Rows from block 2, named by matrix and row number. Rows with one number belong to one channel. Each number is 500 + 50 x the weight over its row's rms, rounded and kept within 0 to 999. All counts start at 0. Numbers have three digits each. After the name is the row's rms in percent of the matrix's.
# convs0: first width-7 conv (model.blocks.2.convs.0.weight, 128x128x7), inputs 0-25, a 7 kernel for each
# convs1: second width-7 conv (model.blocks.2.convs.1.weight, 128x128x7, transposed), outputs 0-25, a 7 kernel for each
convs0.40 105:467522503466478500526461497487567499474476505610494529454504523534531461429506526534490537514485576488406535414526549486513511483472546478485452441415429485533569586468487545487559515529469550553448509461393552433555515552405576557568455564519471435514601452504590432531468476423535470537449508487522498416531459540494443582496510556467433482481482577402504583446528550542525497562518467427461472560456479465375714496503457570493545557496549487450497508458496585493465479542521484531479471501537446507505552441532537386515525503543435542505450487
convs1.40 094:518561589470464447519436489563497559551535444426495456494437550486442514516487503517464553567560568484475433477516480425480437573586443480498594509498520443516446555530460405485520482427515560566444465544493460450474536392534498396524501531537463483501493513514416582566465500498407527488583455447467484543461480524500528537545543556468434476532518510510519478488521551457418440473488482503574442539467583546580494544494459444467503430509440493550554616575492395464524471601552521487475519471443506521503453510506457462490508491531588507402498448
convs0.41 092:580486466496487462486473449493585452480494546494476562528499545543495442485420427476463434592501485507457527582423543545426384512501436505604608464536518490539455448534433441531477504530557510502530508579441503399469493464523580489426459490439508516587498566514503538551573504501476460477549464490459542545459558470549558554441497504476450474506457521515458504513479545502555483513462424432545494499546555552496556514547574498613495477570536448473493503488501472435426484444509544580515551521485474526515548514535500457468476537512477466483546487
convs1.41 096:508457515563452519492432504540535545523552449447468507532484477546559547525455466462508467476555475435472451498465547649573481530417464337469528439458602501449558492592508525491508508498479532460481461519541470451443490490523538440453497493421449464615485522426438398437443446449485463447521466413490532559515500425487653527528557556440511462477494533525454553574546526494479494522515511457460465530437550495464492465526405423464456408472502437504518588514541550356465407441488618534487404368472570574551527551478471469467485472481534521493560495
convs0.42 098:411520628232574622439510528454448438519511400555480558515474538530565472558522464527454478506488446489576485564478550533545492474471492459472574433402474409511624369411438505520621482428512563450504440457505538463580549496521536546459487476517420543468439562484479504515531493484536497494524521454580489505542536486470487624379461547470456540490526495484527519455465530536479506431493418526441454473421498426517542535471486445481469488554518539560598459483607498479469517463500554465388507529513462504445507503654490517511508493485448559504446501
convs1.42 098:559502487622459571535573646528458534505472464551499499592522452526519450554580574536538593567490536521526510506543497451544579549507466556566515531561486435615587470472428476470571582526567480539520486430526524447490452623467415450473408558489566473516549562444531502516480422645563477475438483600545500538513587503503532483491548558498516520487495406454497584542510500482509492458462485483496448512547574527474482405441537526494525564493585475545451534482514559538496506502565472442516486504402447462476437543417518545542452489343497538540511487
convs0.43 104:474569490444511584562527513465434490445406484419559468315465475496468482486599533500538533514468542523442512485461476437470585514458544482499486409419553537482448478454506497549492298514563481538507543475488483544543560478433564490505463560492511501458429518517449566531446489503570495489588455471389541621507505498459507523450552510435507486542420455523489549500522440553500510386442508463438542476520479566586526509499457512484417507586501478514560373532518496512452497503556537508528455424529497497510526490575510470468410514510480586450493466
convs1.43 097:444490531581529413500516475510489522579501486542628633504504493424481508472413473597429462469489504539525493549507432517388508479469430556413449509515500405514506512587429417533528464459530419443547493519506482491487551438418583621558550479489485506502493507456485492469447526391460502509517495455466476397502510481514443464590512466484390492537517524506571533508482584548522538521426486497543502539458438467429409454526549521531526536477451507539510557488522565518470565457384430512413529526473536459512436465486505551553489535612628548494528476
convs0.44 100:529427454738505346471490534538435442452473494424417534503513446491497468482566444556513465568437496517567509482390455547519502514548560480485540515462522547567415514474422538583436460587491481553551537585513417568525490506614452384544504381503514512518472442439554440473604536519527432415500417464466490561532561446517583408449520417594522538449496475415563525519510496568510476462509494494431477467560438517549465475509443527484534532443510441571458517387471583466504479489589495520482564507529471555476486569469512536464432465530474601589508492
convs1.44 111:450604629438409522464504471564549490481524483490508553500462472464426437453520540469487532569494452497450461436511605469503423526463499533486501456514501560347335485601437437444463463492484498467481557527502453511522419452461451426445507536518422483487432475470506473520548525533553534535537413480431502530519486511546523552545465426455521550552517499411464521538526492520437505523510452427436501469493503593615528488517541443484441516489474532513410286450590613462468477491507452479455438412514541577496455484375324491495469457472563461503479450
convs0.45 094:499275305426568589572493517528519471550568495494451493450416515532416359490580577550522507558508531420576541526425576528469394533467440536493386497497506489643629596463454546493514572575602418556523493516423402564532518469474494532547487534493443504473474550479472532480464493486528493584428546458549491535565457507415501535427509560425534540527499481525440590536450432469414437487422493510461528536459477498515484578493482438581391470478545604542446488487488494510478555511505496485417538498397407481535442437464485511421508512459393379471580514
convs1.45 103:432444478584548492395412427534511559510503490426450578471475530515475546549484483537427529483517475502512547438364425461510555457492452439518490581450480502434381300421414587480428512414525519454500613583455566422538453567511453447559524497497404514388511449493469568544565346568472512511552494549536459565458433585538523571503454487537514438527494500485456633492543546563521528517535569514479483471464468543457463554486512457537547491508480424554492501498475428463482393484459459420513481402473532530591471562466395367384504524548523605604627605
convs0.46 086:477568607460447444484524482491535462549522538454428455498500488546517485504507461459483525485507584491543534512515514515504484498537437443489547485447440543555533669548517512516418383427554532463528527536458496456480446428561572488542557528509540514444493507420585446530559429557455459469505433475486517557476458563568549441553452578505519508429420443520539497486496457492528494556433605508568559521513466511442512549481491496447497511527476401518481581477505571544499423428455535466563574557512466537389502521538547499564562499532580446534513547
convs1.46 090:500593620617448439557503462509480520580538533533490475466511484559534517606545492530479475491547594497504547511465522468522539580452462541546555500575457520473500498505422480522431498472489559542461537584597454536523545535494519455516517487534529469509461475516448482466492552479554513509501494488473525545468465437525513530464509480479471466499519605507579435473523554464484545489506466402396529512492479504496484494514445548581574570569588459530516566571526462461487576606624612556522459523407435560505457420511514469471435444525434515477407445
convs0.47 086:509627503448429537526461451498507518531533530524446536422553423609491345449491492480473493496619582548483510542507433471478381460393609520619485481481438499453608514456409358496544515534517518499474548503432459502460537501542607450542474499578492469450508617560477509540574467429467450452565522491542497614499546535505571509489511470408611567554466567521501459578571508597500544564524493548458457473517560517469593551418472492531523458507406501579450554529522533519535509591531504505551461518484557576525463464485473491479540649553457486365526572
convs1.47 102:487572539448496483436527479513553511477504558541513443474574489448532514494475554629427467522534561527512488453557524499435504514480443433670548622450464541510485414530506494513500442499511485488539494548485500488577527459503505462513470517454484475451470504476422561467476530521542525638515508527497468475549535484492432524553544432395509514406565548512461543450518549558533526480509459492559463501538418447461590454521497462498480530565553445451523471466473490545505475478546493463438530475546613635615549471437451500497462495475489501536543454
convs0.48 095:511578524496529413527539487485464460513439499492437532590478377553519491491492452505569513468509544484450480434640599567482442453547491552560450439541512537517493368558549502527471568496476490508483522513493443566526584510473436459552482631604445462531543476499482545481384482525501427569535490518475510561533517439518501509466478476492496470536551507552455565502556427440508658437430471553468523436535516506498475469487573446503426504530543505448451455458504477443476561436543484504531519401475516506485451494516363459524543490453438432496518475
convs1.48 103:470439407519449453518515465452427469539542443464495461541540492512491522477569571466512469472548468492513515558557471505539544548459499498490436409591595501556538470501462515418461540527491537577580579550463470559443425453559502541427452526451422521402516499536460469440534596461400460498527483470516631432496521457538520439408485578472552556455394524509529442521474564489511476516497522523485497517552560532428491434413553500497503462513463557406410485494508459560544496492485472481514442475504531578507537500494483548522612511498506547485492429
convs0.49 092:513449486462444402428520458512581502461495452442550421444588451538568537480499528525476480530498511513533524549413440532436397496526511475483460485457471437534462475534473550436429557585573545492524538456578461422481478492477583464565496534477553468498581442563564381472506476513446526558430513488485497535569563405506594568426562466512490544447496548605551548464453517500583555488499524500482481570501586488477444448438471573504474439551566488567422489478461513453475451446471541619556448469527491463457544474504546532520460442539447476542577428
convs1.49 093:484516596509450535574430441505436375532488600470582548522545509492452500515426504486496528495479536525485531541524563493453557500479498488619561557493557520389668499541470553492461527508531607510500483463475487518499633480474469544459398549511469522574517530572536494502529450489466460411434483580461495490354550533478506432449452541617461494523479514494445588532396490463434378577550456485530450484426480466573549499473466450590495500447500470508481407508521532537506486557505457477494570527513590502469448441450538576596570470532503491475510480
convs0.50 094:508511468447517501450543502521568578554417566557543595514499446608614427412476491507500589511529423508484478454474551517548529579541545458565477557471532493484534487554471587582435567698541540508466496480609410533581439559447420495447442491431570504463479444453534470463557526510464388496501450475472495562422530546413395490542509550485498522512566480527423522519533433554543494482543568514454503512496529437534512531476479469493559621543512484448438519478460552552541371468441476482514386444422388584545411467528566484599442460487531535497458451
convs1.50 099:542473452487511542556490485572456414482403576524505538479565500458474532551552489451469493420560551522496524511465322440494560473460414390473420460520512458535599487568502453500498510535532517518536464470484514480489552453612438526585563477452408477442482543477463443429387546568457525496544451613466518567513478453502451568526389448542499497537392468487481558475448438492571427495447507485442478473544466504456539518529400444457512495450537406492452421478504523486510535540489547430490526539447535493438512463489531491473513460558482630439532440
convs0.51 108:516598439493573441494429535484447553458549580475502529465442508504463515481489483517457466497545488449550542422573478421621453521465540413507488502546462491560447451486527439532488494537565551586583429462520475520490505491445458571512536424464577518486547506508455553588509484513470487489519515545399547457520586473548412381521531460528524518561410498512448434534488459502433484503519508472468531483494550604505494448554391496484529555445504521519445477575558459514512557476469598495489501528490531488599501515406507574448518458658599470467401489
convs1.51 100:500423464585555415386542555468491483474538439564567432472424528472558538559480358421515373397467423564447524486532568479456485541640540449463393444514474534486582578447501514434378442551580476437521475507508481510474502537586520380452552509547542566534550506553553529592574426498474472530478517536512424486460445503559513522402418507573527492446474433555557482543477468477500555542532543546589504501521515468499421411496521497459535607493459498446467433496523459548491490523428444486505490406368288435509480535496613537472465468546528495396400495
convs0.52 116:384423518488502539449459618489505487547504552441514473494521475479501547502397472524424478441447507527507419524463530504452482501471527502579495466541522537414566525552475553549587437498520496528484520452451499452561445557513476463461509483487532420507536475502568508512504526559543518497451489555502464558629510399467507449663588447467555421580542492578494557505515537507435549426489446531493427461563446454473453502513520488433515403525557467545447446524416472545513489540516471479453496474567444458531500523571542525430513455435498533474518457
convs1.52 099:603501465528476471477564473467501491402478553569551438451451534431467519476516531519513528455499632522423448431477457510432502495466460561547524508373400467468479443528572502553420534484509470439441470598503510545549532533568545467530511539536557535502473457488502435412488510569422398521463470532481404429489580475485456501362327553585434444525450455545523419475563482484528517430493439527530474423510513568558484443442508481459512445446475518515496548508456476506486492425439554547470543578488491408487401477407498575521522494492534526452460490
convs0.53 100:488463455603535464498598556445503475529517454521476529549522507568450440547553545549561459515441511526505520556494447504569464473526486422476519607520596481568469544544459576657546402419565546533500433431432508441429539538520496576449491499514503478506559492541552482445483458509495443540561549448548540585411511440482436485573564480481545406489605448448463540448514499470490442493503517528472585532555540534543550547474495542524506502511497505523538501527543461602484423450532519439436401508496495474462456451506588594503486580542475406449507572
convs1.53 102:538499575492557510495432563472487563505507447479465554542466388466517573496525514502468498457489541561437549553443462411424484488538532486554478569508472516365538519486525503476459469485519554580484503558542499512540483543492485497437422558571483472460469492424503537437508448477503501579550535520460441483585475544539554555553490429452595550559427440463499503516490500519519467495467511513495510522533442407434483473511516494458474545460539496501468534387492588526537495505472603502498430507520459582560583530436558569518476589559449509512418432
convs0.54 095:484544417495466528529416591573459493591506501444419497536576448589515508511490499401522459495595506516477458430486518544494407504610527481622462441431429442468493519443485522584503513531506424536466466469508471594456504631500615526570505477526510403472493550537423513454501561468631477492543514556531554484486517528508451475575409469466439470447513465567500466558408585566610477488452506396419513417528395553431456488504546485451486499512505524481476519473575479525598576527440479557445492435460522524592483485497531461531465473523423523495480526
convs1.54 099:503539562486423358445474424498578488486469515420453417535556513546449478440586493529508518442446490452490503494555555582518540457561445539502458606513589571513495545532593513546622529531506505496508501450484542504464473529428502378497426529452605645538525537440534553580556605411433431509504531502463536529588536454475471462563670538419412462531474517504476495539570519523483485540595480441484553489506436484492517508472401516522411433507539538507545403378539462494446549556420449433428508583509507499468517469516409426475562432421487458564549501
convs0.55 115:482488630525386586558443478466437525539568479449518508489548517507458570633459474533471440494506407528554429433545556528559486528584448535565509503497440453441520557535540443398560697465401523495464508511481447519523492489443520463465555513545504451533481476485537547467467491532490473501588481504548550421465538465561598501435557513456510509487387495575488496455449531489432552491460467540536468523419463519496518457551517477471541505459447493435420408554539525545489487517489457553572453463583479428506508480436574535404501456412514637531508496
convs1.55 115:611414396530543545522450558485554492478516433432498499430418417421554523454526456477503589589570506504542547560555396495509518506461461516486455483352511570411464508491565603494450457475455517494454475471508467493465493426435454511507526494437434470559495477520526534511532463419522493483530511589467555566475500545458578565481468512517484494490574527457465521524556554537559495509484463506548521534538479486543436484516572586559492462510493509586538580625582482491516535556558484433470521439404446520506564553554588607516484539560603561538586521
convs0.56 105:508482432428486495481480462495469556511517455563360421447480585545526525426542482454489595501472480490443399540444526478487516517561476502460560497540485449387592548476411564513514530429471531501492516472427571531553430464503460546455540444491520516512529444442492540451548458469505534527471520580464461464531542399405440483476544516511485543433474552546494511448518416512455448461458505504392516524465563656556500552542512506584467440589454462561487495423484527472441489544459480593426500477501495506508421488491537537492441528497464454480531579
convs1.56 109:489506547633496454450477463463550560462465486466524491550479564525519434506461469454395511424476575467478501515561541535437461497394525546569455512595514474570460457446460604486466420414505449426416480559486462477570515499484452419495521491499425527486463503428457492515433448586484435516473499536494554604439483460572550379399519502465479498480452400484569504420486528484495571541481355392452577583505513514527487505506393555527461498435548458544509507517512595459451461452478472483462439517542609569526416512533477496515562523545511502475512460
convs0.57 095:461490480508586516551531441518514504499493493614552505523473458526432438412531516480613511444496549499604532476545609535484473432530469496576481454517494466483513545465480618507483457505554471425531590496499443592472475468528419505461569504571439583516484535450482437597517486488530476486457445478551519537455516440514496459511454584459570559446463547522528474507487564540413541327460383458574530559535487428524588404464489521499523441491522502613577465442570451520563509477519453520383415545506479451537564494506561460442507491567447481441531496
convs1.57 095:464567470517522477610582519499547445458446565703540393440516546531463479497465530516518441514581602433425411496553597499457533527535486423560578555510504529467552524494535531498460562473508572513437439496488453485558464556476477505518493567457458506556541521520512564602476517563463517456470519513523450414484567473505493506444571543495472503463466384484526490466530377466487425582529511437473466460535537480480469475512470477500406531489445566450381517524483463593525441503570548513473457447571549527529507568506494557431433545397490512551456485
convs0.58 086:520431457570532552462494490498548378483510485539560433480490522425538471452496565596464492540502571518450522539505494426499475420424508579483492399512495486489523509493406536535501484538500501512475519467509464492484451502484491439475532385529516527433534459615465556551493521495489487442567575561394547491550466521422585467458480451487539495526551504457439422521546590496543574502474587514572521576434418542609541467409455405538446425517537557527535560475526389506462543528478486656598509483612439522475554444428466570545564525546557500538440469
convs1.58 088:515564543458597588466454525514570503522472437482542629439456499587504488451535509487501562513561538516577500470500473478426492525511524466482493490576487475553481492470502469504466515513495505440484571459446531603552510480546556557540542536591512525571504525458411415517514425404520487521500414469559453509471463581513475455587541404517400567582383479542521461436531466406507493506507474411447445514496498485432498533414533458473579600497372375483575493494469412481568504484451482452580562538463449454462457533524604578515479511521441501474551516
convs0.59 108:521436488571502464460531444470524537489441506523534514428583504522415425538479638511472446485403512488508503537499513409509528476516525591484504485469585467451554466472468591527456477599497553517635483493498477492506428516578543428509495512629370436579491506405549502507479526477466499535552581461503562523415464529465474511442494491495480503526473517530535428499478531502472480468506443504554594554480438392597631450439530511524478549503442453529496510429474510549439506479505513504439554416483530498483484466464575505483481507449489524458584562
convs1.59 108:480502482490521487450476473486546486492498529539565483469491562453436465491471482435511555558521506519563459414402378533546489529567527509623473381523363449489448517553488507544558528483506480531500510480441421440517491516479497540508410516442491482518451447475435499472490497487433441525526450580431379352458500575495436507569454451508476495509453456496474518508561480495520518544572477509536528545441573548494507542523575448475531446446480468512496513525577612446488474445493573460474526585513524595563463573550481532554598471528599460509511558
convs0.60 098:434414582483535607444573530533478560433395593502488490471577510556503464475572590479508562520518505464497479394492473418501630443576482551450329420529484513563522503528549632546478447475499521519466517537538427429488393467504495506483480433581480476441466474556558454474459486481504503485482528496549577585489470501460451366529531515528440485526507510606425494506484523497418428555486491471405518544479504452574480523460461533503525516506590434547416490439450531491616464438534554497598500549522449455452573583461495617599652517563544446475479555
convs1.60 101:530484646582352451479531553568520506555482443460460472459477455482521514487434481521490514439539528516586426529538429458530575464399478477487524598495369465534523484537488504481495533490398481431536513541512504515425494422500489529583525484465544542538511404448548517586483420465559518523464500424506608578492486515477510611655574436507480469542475477459516443596502506455555589632503429471536483534451463528471441426472536415470492451475531461608469484500464528421560501508508464550531586547580514530402423530469439431548534436519548548541542443
convs0.61 097:493563556450400321433535457472444490542499556501490578514460460437487500545492486420469583551472507513489533561595546579480450538452438569534486524509564436365491505560531474516448395498536481482482601542426474630556580572509497464497483504543494573469494584520493571503545451402477548530625499566464484426522532560516529504523462516563579491487556502494506480493511570388475536532465511499481460507536544535444405494474487456486473490512522632374431435462526554488475536455434491541487463441455516517477434507555548520401490495421421543529502553
convs1.61 099:479484520544504473499435475486472404490487432498412476484603500491588537557485520517485463477485476438511496416438441453439437481448481416467521441596476447420501511461521505537480492470437509544584536519499527515472434402440493437563430522492461523526461550420454449454452370499581548532519458493542439440526546467465513429405490577516556530463438437558485449428506437558563515486597534549487476512503483573515505499498426360494525498520426489494550472433594469508487465449474544514488483489454516552501427414390430530496505509533507495557499461
convs0.62 107:535523452527498451505500547538617428476517456576433426492512477514442432612562503521517498479501514540517466482460475523519507525533471534454531543455497446570584447498494548434500523480557493509471420571515469511473430527509562490499529440443478502473513469509492478543429525523484531444540481533480542538483540423462463570499470523525555543502458549428482511549491507497505441486489453225505639535487466513466365576501489526513529463471547429471586456515519495507508515540496538414551449445400466518519422466395508495588493543555447495456521485
convs1.62 109:493482519558506395492495455521535554489465482541475367404445498490567478483481398424457441479577531414448520561587507535512415426507599529583460515553554482510556488503510552471478396393424530518524474437508519488530549555497498538466401553481450460467421488543522578583564446494460483485422454548494501468435502471546519460415374479454396413432497512488532517472450483433460556454505564458392425451562515564551493523483498508543523577483456522483493525511491534539503590432475464510413443464570593531531626473434487562567593536454472472435556572
convs0.63 094:474500488511463553497447547489545532528572463493495456408442455382489503552521551472589550525446492539491495500539514471519559513526532541418507497517448441510511567493622459557441471515483502530445480428369533624596468456540457503518431451507543521448492495467483463563486584511521555490483503516569360475567447459485451558542517595514424493408443469479493490528530399472475457482403476556544500514497493448499535500469490509529446499524518579475606478498524492489542523518468476515525461489500456586396461568539495505533411468473449497413509549
convs1.63 095:521487604522537472504545496471462388390511445529546438488517547501528587433419433483527525513440436506442525535473480565534438492468514453452435589538427478451434553570420438525488419485572450410487464532523531510503477497492560454499461463444484489473567424522584505467528450619552469503512487512485528412414549584494396527502433484533520551455447489535539510595532408462507656564599585534599567543464472496473508530475502542432405447518540470442550487429516511523446505459501512502514512475474426500519537414449477513432462496502516527509489453
convs0.64 097:468390564464381448524510452506435512476414500562542471553513466603447407556468492570472432478512485451479572572445480526590528468425545482502534472521556469573426508501538591519579405522571472497475501462551530585477523487495472537620526434503437466452445494556561448510453551513398488439594495408554539536511537473491426561591557457503529618400487473518484488478507542493531500487424445552480454465479526546587420478518506560422429530534507461527567652527513517463487523508453505465496458477435464467454550458561517477589509514495443448489494574
convs1.64 092:493491547520467488491428492472531493529440433452390434439529502534471516410495511530632512578518536495518478585510412472478526536548462485497546434492471490442463447560444615520406489470509430480527487541439555546537484594564504547543501492508538461516487560526368456422414435360464551547474446500557449523396513464544536527424568588486457525560513500480587598513512487557530446503535464477468438527564503468473477346431546509476488490481522486486519511447487551537474470475521520623578503616418379431519425521544437478528546400460454563552510500
convs0.65 090:507518585508476511470469469532423421569580576597531425482536503427448468469553471541517519401476471569492396404417541442474477510519544549494442504430467499465542512476495439447453481562533549534599564578534454438519543642501421442527481503523522484647486453472417394418450511431539533479479489419472529489443552554453457529494453480574520464518525497529441486496463353532487508606526508604566533452528513505429419554461491520478513547545501498571416442435491501507526447529410427558508398445437522521522543436627522435489532555634552506470548465
convs1.65 096:460523519484396504468432498599570488511566481507449491496503486484544577469469487499479565531457529488441550444517538516504549441458532559577497646518560407536564553520524507499534496536487465416425464439598557520479487509445457588458526566571537524612365541583509490516500543535514549583559468509603565444445457486431439452528536469414496513485514499509518518521507512430470490524513591469548595486604466480485487464498474464470519488506552591549471505543449550523445453429488511566490507500497440507573432458538578545565418497450518452479489437
convs0.66 140:528571405492482584519493485500481588486494545445445445551485507548547437385578502417508550457419514490518473472504471550477486566444408628491512482472548467510514523445438497725455432537526535499417523452582475515515458526571415541474517497460471509543539489551462380577506446504441534514523473459504496491519522448543576410440655511449490549578479442515557476539462495464465515502519546447459577453535438388661498486485574487529499596472411467557578511490457529467505505457458563515542493489439479532533511482467535481466534486489520400491464575
convs1.66 112:488439505464397408537510497436493447549593550492470489499507449565507485488483480496502544586477522497504483489502593520482457475460475503551507429436420493527529431514477459482497432454534514507464424478491439521565534524494484527545533553481469531473519460451530479495473563551525501548603506537535484450373466528575606460368402464518475466463481492514545554539453415403519473492458442431487521583536504519555533510543486523580547576498478504493410447473524473464450511511500490552489543525513452468525495501496441448554533461507473520551492474
convs0.67 104:485481495520563483470417392537447481521492460564515475504591534554533488463484466544456499466511473494414537534498436588402435546519522567540438384400408513515609494578583517490557458478487496533493452558433530520424537539456444502459529519613434470470502542581506494506487423553525483468463514489493520393540482609604593492476548450411486522501489440454537463440515501529509506497508572503490552438481440409468533453536602509461648452578498455486474523557538597498469551476470492563425497479547510469549384482503481504493535477522524511476478397
convs1.67 099:501509480471542492488595545565601515566556517434442538513475500523440413584687626537563533528436564518546468531400391472523547503441397447538471495452539516499540547520441438430525563532442499564553559460448527503443426446521444463523449581521453479475454514513472556575505424441569497478587502522456377574480566491609497447429491524437420457570577538581542481512521433383396509445461548460479538567537506488470527526597468454432408442498546551585592544543434564498477488492492528526498553547474456460477449477565511472497552443460540583484468554
convs0.68 096:498495470490524557517580474459490374543520474488498463534440452527494516487544375437481540463454454517519445461447464573480440488528503451442539533510574572463478495509484456545548526522529566541489488497511434500534560509488449418426450425456483590500457453442422411493611462527508499453529445449570460474516523567456414462523563519503519496493513607487473495463461547505553488563490572641460401407519404475561552496538532571535467462445433506498603509529531468516563501485533459481496504441504515414474481534462513451528460515564572512539429494
convs1.68 095:554412415518580462493483381500455543538524501479479640505506534589564490492480435546433459441429495531512536534482573407439510537513488527519451477492427463530450534500480438483536454437455462445503527522500501479473479532550543430562543507459373484534443479512580473501400441555529627564402515470507495511433483574471416430409488401459500540477452411496479497422438449493466442399433515418553589543494542565534495449445478550549614547563541567461416477475545467573546446439369403517543515531481549502470575490483533528525423445496554580511483456
convs0.69 088:513442484474641463424562440495522430455504484571551467491506535480394478543562529455506487598445446581424448520503579545501515502506509506486471568428409434550570541447466434515485493529465475577429515473524445485473452488501448485460531467505467470514476420468477374503477518401533486591540436486438521430467516566500485458487580508498587482537514565509507507608519528504486461521525386492468473431468486463522416561477568483434510539566486486530571477495477591447493541497450548515602501509467452402479495581501551597433507536493523453507542547
convs1.69 095:635468489560456561528445479541497566533447515495558595562466523510442514493499459492647496535441503555493558490563523445495529535562552416551463577531482464511507539471413442574497455559500547508504550520470515435507457423531457529391497544425633497458453437513538446488460530484462510427442525423560558473515541535468517482493478557515435585576525536630517473511591454480422506471523482399510497514439487498446603489445496418436440414567486418508519478554510488463441507447562574644570538459521542559496445574470493496463517514477430538555544456
convs0.70 087:487449491456512488550457525511522432510525513453446503505448538463497529504542601507515485503531574585430504455437435470498418414456418479576571515531496447542475600534558531454490528518560504520556573423489565524457461553588585453512480475413527491494481463521408467432558520471462451475489530428435524553509571495563510475528472419577549475461459559569415520464490521501471506587464574523404446496510485553513508510444476514489542475597499495413435456538485409563490589503484584491556480514466422557474558465528513487630503508535547511500391583
convs1.70 100:550552517593555524457463527627435550501500528527554561542509532454547501477512545427526461440472538557536470503565469460423553476530594576602498503441422526540571529516421483475559471479476471438443531518514489530435542479496459476451510371530477501531451477500433465516516503537498443377514542469488563525550513519421505540567453491408514527496492415449428475454495537498541485511438400482496546476502479532491492576541534445472505475449537490501576509523547535470397475493504550551578510492525475480526614388477511498489429488437440460398462491
convs0.71 103:468452484480530497532464467471497565563525526507499499519486458558473374455532546548539453435497480475476492485589445454473495555431488520496483537461504518504556402504467521591552391412460571554516541412445563478542527460538530517460590511481412415488537545491520524507437519566522393464493521476593508473479473486482565317257535516529532558556409330511559476464537561516571441489484522485567442456437465455470436536571497447454554523450461499473473581542443500468500522451445519519521444577586487417448470390553511459546533440428477504529516537
convs1.71 115:483482470534523563535494442380506507508513487539561546524510531462475557548482460430508527560462492536503515591548574428436484481480537444426520449411468472474478512453542540450453510533431415453535478411379470410417400498569567558543516534524519447523579535495445519454467512537479515535554539493595620575452450496461513524438580525503529526570533484495459487476463526583543482496536445459484506555501535458483514502463508576516562558552502524503517542622581528461406527545564526582508514538449484608576434508580516576499470561519404480495523500
convs0.72 088:500493449415466505556579460494527445480521463500492503496486554572523428403515513503421489463498558453436605557552417387503527508467389393459495531479500536546528550512526518459501517514490424585498369478451502364545526435538499430479484475546500488512481496536445543502486480467480587470437474501507484372392545517540533544492453457526546516472490595568466438514524491431446468562487505432508556496493469426375434579579514483490457541486466458472557484539586512519529501438494535513532588469445569588488513476450512433482528535549501619488550574
convs1.72 111:484559461404530601517591508491525552490446529428435554596504450486550515496479510550470447484438455492532474556485569487494568495508502519436401474443504483350366491493542486466417516541474516555503462524497503464475472385476477551520519536477532510508524467471440389529422401517494650580523429494471506521434412543451511545471456495495454423434581549468412556444563577459475446466521592547404464544438527531477441536519498493472614518495486531464439452463494496562510507458487468509607495460597491525484633512386505540531505445426537571613539473
convs0.73 091:527579535551534458527465416391484563552450514528536442491433407456443486542514539569417454518452490493494626561506523538551483461473532500457481528423458473446478499513501597478484471467453469485456533481525500484476448466554496509591521472462522571438547463451649444454457584585551548478431576484539473537419534549416417487581523439419568504399424548522502483549566538489556457498497628489414496509451440461439497534488448492476484495587493445553567437495503463553579515429488462516440568586476433443483569474521500463516444517510406453434542524
convs1.73 093:499509431383578512503521495501485435539465547541480477475513491493454500506373392460516579509481533547554590548484430596501382423563515454451531538438457444475501553540486550544475528530475531522491497515537544519525450494467478522492481520551549552491461436484465461486570471510406374551473486431412519454567526478477493566531523549474458509480461444517529552497566582403494527464500435466513514448568477408512448478420539508463454480422486514543526589493518589479522443470505468424503559577553584494454544472472540519468497562523431483565562476
convs0.74 090:555450517535596581598489478463498460550541507581512500570481610453498555470397439510519501459501503555465484509481518487480520526411537542434533479485441526484440497431461417512502490546572424491450486432432505592560554484432457523476569521426470520450477454462502483553522433510562485542460483549500418532515500489571529565514521526472475458516548531542511517447470462552533486545627599544562448544492547507528477462537406505510441518489473527545560439529480497475475453489520478546576536530494491469449465538607445507494498421487455499514472448
convs1.74 095:447488482485425484415541421528491507438467485493480469533446468606531601559466523635428570567461510554468531555516476521518508471458507397512574501503491523530442499432489557503542435590525448467539517556484527453414575455437520385566443478570508437466535454488517499429518491545600524523545570421523504427466492503509492515521470489503535553520487469478455542587534656515515551404475380455459447425590498535528471457478452519573521436537563484476449549406511409467606455424462495504518407461564523496434449503443505451519451524519490477489474539
convs0.75 107:554531449292325487480503488489538494467535452547436400479492468497532496427530582497522558472438512501564549502565491518602501521427472560592474536519538419543535490457525557531375576503503466496533438488504498546483507526544526450485554410411415533465535545448511492510476516551535487444518527573424441530476490593526593481576445456528473498468506497512464496433476428430461481553535425578464499554441448575672462408558453503570512454480455402556568561485479486552498535465493471532492404605462331487471490454587467382503461500430498479530560468
convs1.75 106:507486424274365525572517525465462484496490525540471534481496464540561565535516516493542493424483566494494451469514631588529458538539450496492558511478474463436365536519451480442554544597513548542598568496476478447505474523483528500550511613554516528512472573534540532474539418484544607578483482560468471508541495511453517545453493499530519579479535512509552516449571498470624525478502525541452480465511519597609557460487465513528543447551537542523497578520561576500544538525504490450519474525613570491504518378326404459550489509463513527502496505
convs0.76 094:509452509473464487564492498522487524494510490514528535515532531521523531481357493526513554496443544500557420458464525502443546500522553536493418487502484454463490474459511412535568492493501525479554453533477550533580505433421486511481509555445534551539451586583465457470518502492470605507514539511461512537432488471569549435489495583489478484532535465527547515539527432580422556502474477478487489506428518492513549565508454452453603609478431453478532575535531478521487512528487533461493364446458555500482464560497402498585522469431521473568489485
convs1.76 100:496465476487540548494482521532435450494523519473410457477498501508517478470504542535456583504524478556583390571560476481448386448529508541493519469491570551477500433365476408496440492535429401470487484556572482438538481533462529489478434439548492525475504537524436413475548482535569419511552540555469540531554483479541569529512422390452521410468507579505502546549461497511467566577507454537496492442476477430478565565586398467394537583475435469549426477469572542464507519496501421483517469428451430488501402495486477464452517451508535408446474522
convs0.77 098:521461393356425553495494579511509510530529541488539485404483526653501501489528459453453466451488492544511520569499369521455510459507440523509442490520517539553429515561417561556595529455557483519485394547547512464592629493485495541469447434449496539469487572481436400545502493483467542456502581510527508507511528422591473552428462503501456489481486485458514482476435459519450464470412519420402552526444523433558552494538511509509518446465519484474478513496462497496483531501544569415582450504392499538519478451516517509389519488481497482475435466
convs1.77 099:469541537457401420570552533497478537512527479500554505460496465455476460486512547522539504463457497484479543512538402411492575489504452484541608529453590589441387477513461568495503477468529534573537536552553508510493441580443380514513409486543525564394521455516475534532480447510543507527438412575518508460444506609421525512503368512500533432400482442493511445535515502559506552414399521492501514485404476567524491364487573508480443571527510486525488413478396386545460522535515484482466462468505466482452516538415444471604474488535464514541564485